{
  "train_examples": 195000,
  "encoder_parallel_block": false,
  "encoder_conv_stem": true,
  "fusion": "cross_attention",
  "beta1": 0.9,
  "beta2": 0.999,
  "eps": 1e-08,
  "batch_size": 64
}
Rows from block 7 of the image encoder of a small image captioner, named by matrix and row number. Rows with one number belong to one neuron. Each number is 50 + 12 x the weight over its row's rms, rounded and kept within 0 to 99. All counts start at 0. After the name is the row's rms in percent of the matrix's.
After each neuron's rows are labels from the 100 images, of 14976, where the neuron reaches its highest value: "strongest on" is what is common among them; "lies over" is the class under the peak. Only what is clearly more common there than usual is listed. The data: made-up ball-and-stick molecule models. In brackets: how many of the 100, against the usual share in percent.
# fc1: MLP up (encoder.blocks.7.mlp.fc1.weight, 384x128), inputs 0-127
# fc2: MLP down (encoder.blocks.7.mlp.fc2.weight, 128x384, transposed), outputs 0-127

fc1.155 114:44 64 68 41 40 51 39 49 40 49 45 42 52 54 37 49 63 64 56 43 51 61 43 24 53 58 53 59 40 58 66 39 33 56 50 55 46 36 46 55 58 68 70 52 40 52 53 59 56 33 35 59 40 70 41 51 67 63 50 46 52 47 76 54 56 49 45 46 34 23 40 49 10 49 58 53 46 55 55 38 59 54 62 37 44 47 67 33 48 57 45 42 48 68 73 49 56 41 35 44 40 59 45 40 59 42 63 33 40 43 72 40 26 87 80 44 49 50 29 53 44 57 64 51 54 59 66 62
fc2.155 115:54 41 27 42 47 46 42 34 48 54 56 75 45 43 46 47 39 43 64 70 45 52 48 61 41 33 46 64 66 49 44 39 60 62 60 44 51 73 50 45 63 74 53 40 53 59 45 43 53 78 71 40 56 45 52 72 45 46 57 44 39 56 35 37 69 50 56 39 53 67 43 52 48 66 41 43 40 44 61 61 26 57 56 51 58 64 42 68 36 39 61 39 53 45 32 60 44 84 60 59 70 39 37 76 56 25 59 49 52 67 52 61 38 22 20 51 55 56 54 43 47 45 41 50 46 54 47 35
strongest on: yellow ball (76 vs 41.4); space-filling (72 vs 32.9); balls: three (40 vs 9.8)
lies over: yellow ball (38 vs 1.7)

fc1.0 066:58 69 29 56 52 45 45 61 60 60 46 41 47 43 39 39 10 66 69 32 53 40 40 46 38 56 50 50 38 48 59 61 54 49 50 43 58 49 64 41 35 80 39 52 46 50 39 52 50 44 53 34 61 38 41 41 67 33 43 46 47 32 56 56 59 64 38 45 40 50 37 62 58 52 48 33 60 45 43 48 48 36 56 53 55 61 54 48 48 41 37 50 57 54 52 55 56 66 33 36 42 49 51 58 32 80 49 40 78 58 73 66 39 38 48 22 71 42 36 40 56 34 43 42 68 25 39 28
fc2.0 075:49 42 44 52 25 48 58 61 34 55 29 37 57 64 56 74 54 45 66 46 52 58 45 57 63 67 47 42 47 46 36 36 54 48 36 51 44 65 52 40 43 60 33 46 58 61 53 53 47 55 61 58 69 47 44 54 64 57 53 59 74 41 48 32 31 39 74 33 57 42 61 31 55 29 40 49 46 47 66 46 60 42 68 67 36 56 62 63 43 40 49 53 46 43 60 61 82 39 39 43 41 52 46 56 58 48 66 49 64 71 38 23 28 46 61 56 41 57 76 47 61 43 44 54 21 71 41 61
strongest on: green ball (78 vs 41.1)
lies over: orange ball (42 vs 1)

fc1.366 163:48 65 49 44 40 59 54 52 63 60 32 57 44 45 67 54 45 55 44 57 66 46 40 47 59 41 71 62 52 44 69 34 52 55 60 52 52 37 61 47 60 42 49 49 38 80 41 59 74 61 25 62 52 67 30 51 46 41 36 39 46 32 26 56 38 63 52 39 60 47 50 60 29 71 68 41 50 68 69 21 57 43 50 54 47 46 49 48 63 58 48 58 41 41 59 41 51 75 37 41 42 45 25 47 41 59 57 49 34 40 53 28 43 67 59 59 49 25 50 52 71 69 60 59 74 52 42 40
fc2.366 160:47 61 55 27 60 53 71 51 81 41 40 43 42 59 38 54 47 53 44 52 47 47 45 58 64 40 62 46 58 55 58 47 78 17 47 60 54 44 47 43 48 41 59 59 59 54 33 47 72 28 39 53 34 61 61 39 45 31 23 43 59 47 54 59 47 46 67 63 32 75 40 64 57 50 54 28 66 55 68 53 54 30 49 48 31 53 30 54 47 36 44 63 36 56 47 52 77 36 52 66 39 40 38 52 49 73 54 56 37 47 36 44 63 59 51 68 50 48 65 59 39 50 31 35 56 40 41 59
strongest on: space-filling (100 vs 32.9); balls: five (25 vs 9.9)
lies over: grey ball (100 vs 4.4)

fc1.317 065:45 39 51 67 49 60 28 31 46 52 42 48 58 51 51 46 41 25 58 70 56 68 30 61 35 51 47 52 54 57 50 55 42 57 36 58 46 43 51 83 55 34 50 78 39 61 58 30 47 47 61 46 40 59 58 30 45 50 42 59 33 50 32 53 49 53 63 54 65 65 49 53 57 47 47 47 44 34 53 53 48 53 64 37 65 35 59 27 46 47 41 64 43 25 61 59 38 53 65 61 27 23 71 50 38 35 64 32 36 39 66 58 47 60 52 38 79 56 60 67 65 46 51 53 57 31 61 51
fc2.317 078:60 60 57 73 57 35 57 57 42 38 41 39 43 58 50 64 45 35 53 65 48 78 50 33 33 38 47 35 41 34 36 66 54 64 31 48 44 49 44 40 71 44 66 52 32 62 25 37 42 39 63 71 43 44 55 38 44 49 50 32 50 70 69 38 62 56 41 62 57 30 73 49 61 40 52 48 56 38 22 49 37 45 60 32 51 54 72 50 40 48 45 51 59 44 51 48 48 52 16 51 49 46 50 51 57 36 45 50 38 40 50 50 49 38 46 45 36 34 48 54 58 50 62 62 30 81 35 62
strongest on: yellow ball (97 vs 41.4); dark backdrop (88 vs 49.4); balls and sticks (62 vs 33.9); balls: five (25 vs 9.9)
lies over: yellow ball (93 vs 1.7)

fc1.81 074:52 53 43 56 35 50 48 45 34 43 43 56 62 56 37 34 62 41 55 48 47 46 62 54 50 59 41 70 70 64 55 35 25 70 35 67 49 42 29 35 40 66 60 63 46 68 67 43 40 39 46 46 41 42 36 67 56 27 54 50 51 43 38 30 42 73 62 37 54 57 47 63 66 61 16 71 33 35 37 51 62 68 41 55 45 44 37 49 70 44 64 36 47 52 58 51 48 40 40 43 64 47 66 52 41 77 52 60 48 43 43 29 41 55 47 48 52 25 56 55 33 33 47 49 44 37 60 33
fc2.81 082:56 46 39 50 52 74 58 55 64 29 41 50 58 59 66 36 40 24 66 65 28 47 51 38 29 53 62 72 45 61 53 57 58 34 76 54 58 56 45 50 36 43 48 55 47 79 70 56 35 50 60 50 81 37 66 49 49 61 52 73 57 54 33 56 65 25 48 53 44 69 51 49 53 48 31 36 61 49 33 43 42 45 42 34 42 40 54 58 39 65 52 37 55 39 48 49 66 50 48 41 66 33 50 50 67 41 45 44 50 65 57 38 51 53 49 39 48 64 42 27 58 32 43 56 53 31 27 50
strongest on: yellow ball (90 vs 41.4); small balls on sticks (68 vs 33.2)
lies over: yellow ball (47 vs 1.7)

fc1.298 101:48 62 53 30 72 61 70 69 58 65 31 53 47 53 54 61 59 46 29 54 52 45 41 48 50 56 64 42 59 50 60 54 52 22 47 60 44 59 62 56 39 46 37 25 49 44 48 44 64 72 50 25 46 56 55 51 60 50 42 54 58 55 52 53 46 62 61 51 63 48 62 39 49 49 53 52 40 60 33 53 66 46 41 53 42 48 42 45 72 58 60 44 38 12 39 43 59 69 74 62 50 21 77 56 37 73 46 46 44 54 60 41 45 39 44 43 65 33 51 55 30 48 66 27 73 60 40 64
fc2.298 089:47 47 34 54 28 59 58 43 46 34 57 61 57 28 69 37 52 63 65 51 47 49 93 49 41 49 42 31 57 63 46 71 37 58 58 48 62 48 46 42 44 62 60 55 54 66 43 63 52 36 29 48 46 63 38 52 65 57 49 40 20 55 45 35 47 44 68 49 43 64 65 66 41 47 53 59 57 35 51 61 53 49 56 44 49 34 57 57 31 49 46 52 70 70 40 50 36 61 39 73 43 90 38 65 56 43 43 65 53 42 30 65 52 48 33 48 40 50 63 66 51 40 38 57 41 49 55 51
strongest on: green ball (98 vs 41.1); yellow ball (86 vs 41.4); small balls on sticks (74 vs 33.2)
lies over: green ball (39 vs 1.4)

fc1.313 061:56 56 62 68 66 54 48 51 53 17 69 58 38 58 57 72 60 38 52 54 35 34 61 44 38 41 72 37 42 48 50 51 50 61 61 51 43 28 50 46 59 48 51 66 73 63 38 56 49 58 57 69 50 46 45 56 67 60 64 68 28 30 70 60 44 45 66 46 35 79 55 42 47 53 42 48 56 47 42 51 60 86 52 47 46 46 57 38 45 36 38 58 46 44 47 74 51 27 62 61 51 45 53 37 52 50 51 43 57 51 56 49 56 59 31 61 69 50 34 62 50 67 58 28 64 49 32 32
fc2.313 068:70 45 67 74 38 52 60 33 51 64 51 63 64 24 55 49 44 43 35 66 54 48 44 36 52 33 43 34 71 54 49 55 60 42 55 53 34 50 47 31 31 58 52 42 38 74 77 35 66 64 38 54 54 66 58 70 58 69 38 48 43 64 57 46 52 46 41 47 49 42 81 53 63 60 73 45 57 53 50 50 57 51 42 47 68 41 45 38 24 43 54 43 52 53 58 31 59 34 54 51 41 64 38 42 38 47 40 63 55 66 47 47 45 36 65 50 22 40 49 45 48 60 55 62 33 28 42 68
strongest on: yellow ball (96 vs 41.4); balls: four (33 vs 10.2)
lies over: yellow ball (45 vs 1.7)

fc1.138 184:46 77 56 48 59 54 38 74 34 62 30 35 52 40 30 29 45 52 52 30 37 48 50 38 63 66 60 39 29 54 55 51 52 49 53 53 40 42 50 46 60 44 57 58 44 60 58 66 32 55 41 42 51 69 37 52 59 53 54 38 49 71 59 72 58 56 46 48 56 35 44 37 45 43 70 43 62 57 50 38 53 68 54 29 37 51 38 53 64 46 35 49 62 56 65 63 34 39 39 42 42 55 64 17 66 46 66 41 48 43 44 30 41 62 81 29 52 40 48 33 62 60 66 44 69 62 57 56
fc2.138 154:40 45 38 54 53 39 44 26 45 42 62 71 68 48 76 57 54 45 29 53 52 48 64 54 30 53 57 55 47 60 48 60 41 64 73 43 45 55 24 34 52 49 55 40 58 44 47 52 50 57 46 28 53 48 47 66 48 40 66 61 70 44 41 42 43 46 38 35 86 60 46 70 48 59 31 48 54 52 40 47 48 60 66 65 69 69 42 74 34 39 51 35 46 26 49 52 53 56 54 39 50 42 50 58 53 15 37 62 78 63 55 49 44 32 34 55 46 42 53 35 36 44 63 37 53 54 48 47
strongest on: space-filling (99 vs 32.9)
lies over: white ball (66 vs 1.6)

fc1.345 125:44 58 42 54 37 47 44 64 52 53 35 65 38 46 75 49 52 46 59 67 51 60 45 60 38 47 71 57 59 38 46 34 58 56 64 56 38 40 82 46 59 46 38 43 38 74 42 58 69 52 13 64 56 55 43 48 55 49 31 47 51 28 31 51 29 58 49 43 50 47 69 45 31 67 71 54 40 50 52 30 63 56 37 56 52 51 50 57 62 60 58 53 49 41 57 40 66 70 50 34 53 37 25 52 50 45 60 56 41 29 67 23 61 58 47 49 59 25 43 43 52 61 57 62 62 47 40 32
fc2.345 116:57 49 49 57 43 51 67 59 69 40 56 27 24 62 36 62 60 48 54 46 43 66 39 50 56 45 52 49 45 48 41 68 67 27 46 51 58 50 48 43 59 45 41 46 62 39 41 47 67 29 38 44 39 43 51 33 62 49 24 53 42 53 50 51 40 52 64 60 45 55 42 44 59 47 41 27 85 59 72 51 63 39 38 59 51 37 38 44 43 42 50 46 44 58 50 68 73 33 61 42 41 61 52 41 41 59 49 69 27 56 50 41 54 53 49 87 50 65 68 71 38 36 49 47 64 19 58 45
strongest on: space-filling (100 vs 32.9); branched (88 vs 54.4)
lies over: grey ball (100 vs 4.4)

fc1.141 062:60 48 32 52 53 63 49 30 69 67 54 31 38 43 28 55 54 33 62 71 57 65 57 59 44 63 53 33 49 69 59 50 67 44 47 66 62 54 40 28 55 55 34 65 49 56 57 21 51 34 47 56 54 47 53 70 35 24 55 41 39 49 46 61 33 50 50 52 55 30 46 55 36 63 49 52 56 49 45 69 49 35 35 60 50 58 52 46 54 51 39 41 82 34 66 56 39 58 56 47 50 57 63 34 38 37 31 36 36 65 61 52 43 36 53 59 57 36 25 43 70 61 35 54 31 51 37 56
fc2.141 071:56 59 63 41 46 48 58 50 51 55 22 52 76 39 45 60 55 60 35 68 48 66 40 34 37 60 58 39 70 38 56 35 24 35 44 39 57 46 63 49 68 50 59 61 52 38 52 57 60 43 59 60 68 50 63 64 71 78 31 50 57 47 47 47 65 42 75 68 53 37 49 58 55 24 52 66 54 48 42 41 58 40 49 35 53 42 55 41 40 49 47 50 41 46 56 38 41 28 63 65 55 42 56 83 69 31 62 65 79 54 47 50 58 54 46 64 51 60 40 51 57 73 50 46 60 52 59 54
strongest on: yellow ball (87 vs 41.4); small balls on sticks (86 vs 33.2)
lies over: yellow ball (60 vs 1.7)

fc1.310 113:47 67 69 47 60 56 36 66 44 64 19 45 46 53 55 37 63 52 62 44 48 56 44 34 54 61 50 49 37 78 52 55 40 43 37 61 50 39 46 40 54 55 70 57 36 43 63 59 48 51 39 42 61 56 24 55 54 67 64 46 33 74 72 62 58 49 37 36 40 48 45 44 48 39 62 40 39 72 57 32 57 62 45 41 36 27 62 37 49 63 47 35 60 60 61 67 44 54 39 51 38 57 64 45 63 47 65 42 50 47 67 26 28 68 79 34 44 42 41 40 55 67 57 53 40 65 38 56
fc2.310 120:70 38 41 50 56 67 50 32 56 63 62 60 37 56 82 58 44 53 50 51 65 54 57 56 35 38 43 54 46 55 47 33 56 66 37 38 51 69 35 36 50 52 53 46 52 47 53 50 51 58 50 35 36 43 46 63 65 41 68 64 49 54 27 40 51 72 55 41 58 66 56 64 35 51 38 48 28 46 41 72 38 70 64 64 60 45 37 61 45 19 51 52 58 53 52 54 72 60 64 50 57 29 50 68 44 37 51 39 58 59 38 43 36 27 27 52 36 30 62 55 36 31 60 48 55 38 59 26
strongest on: space-filling (90 vs 32.9); green ball (80 vs 41.1); balls: three (65 vs 9.8)
lies over: green ball (38 vs 1.4)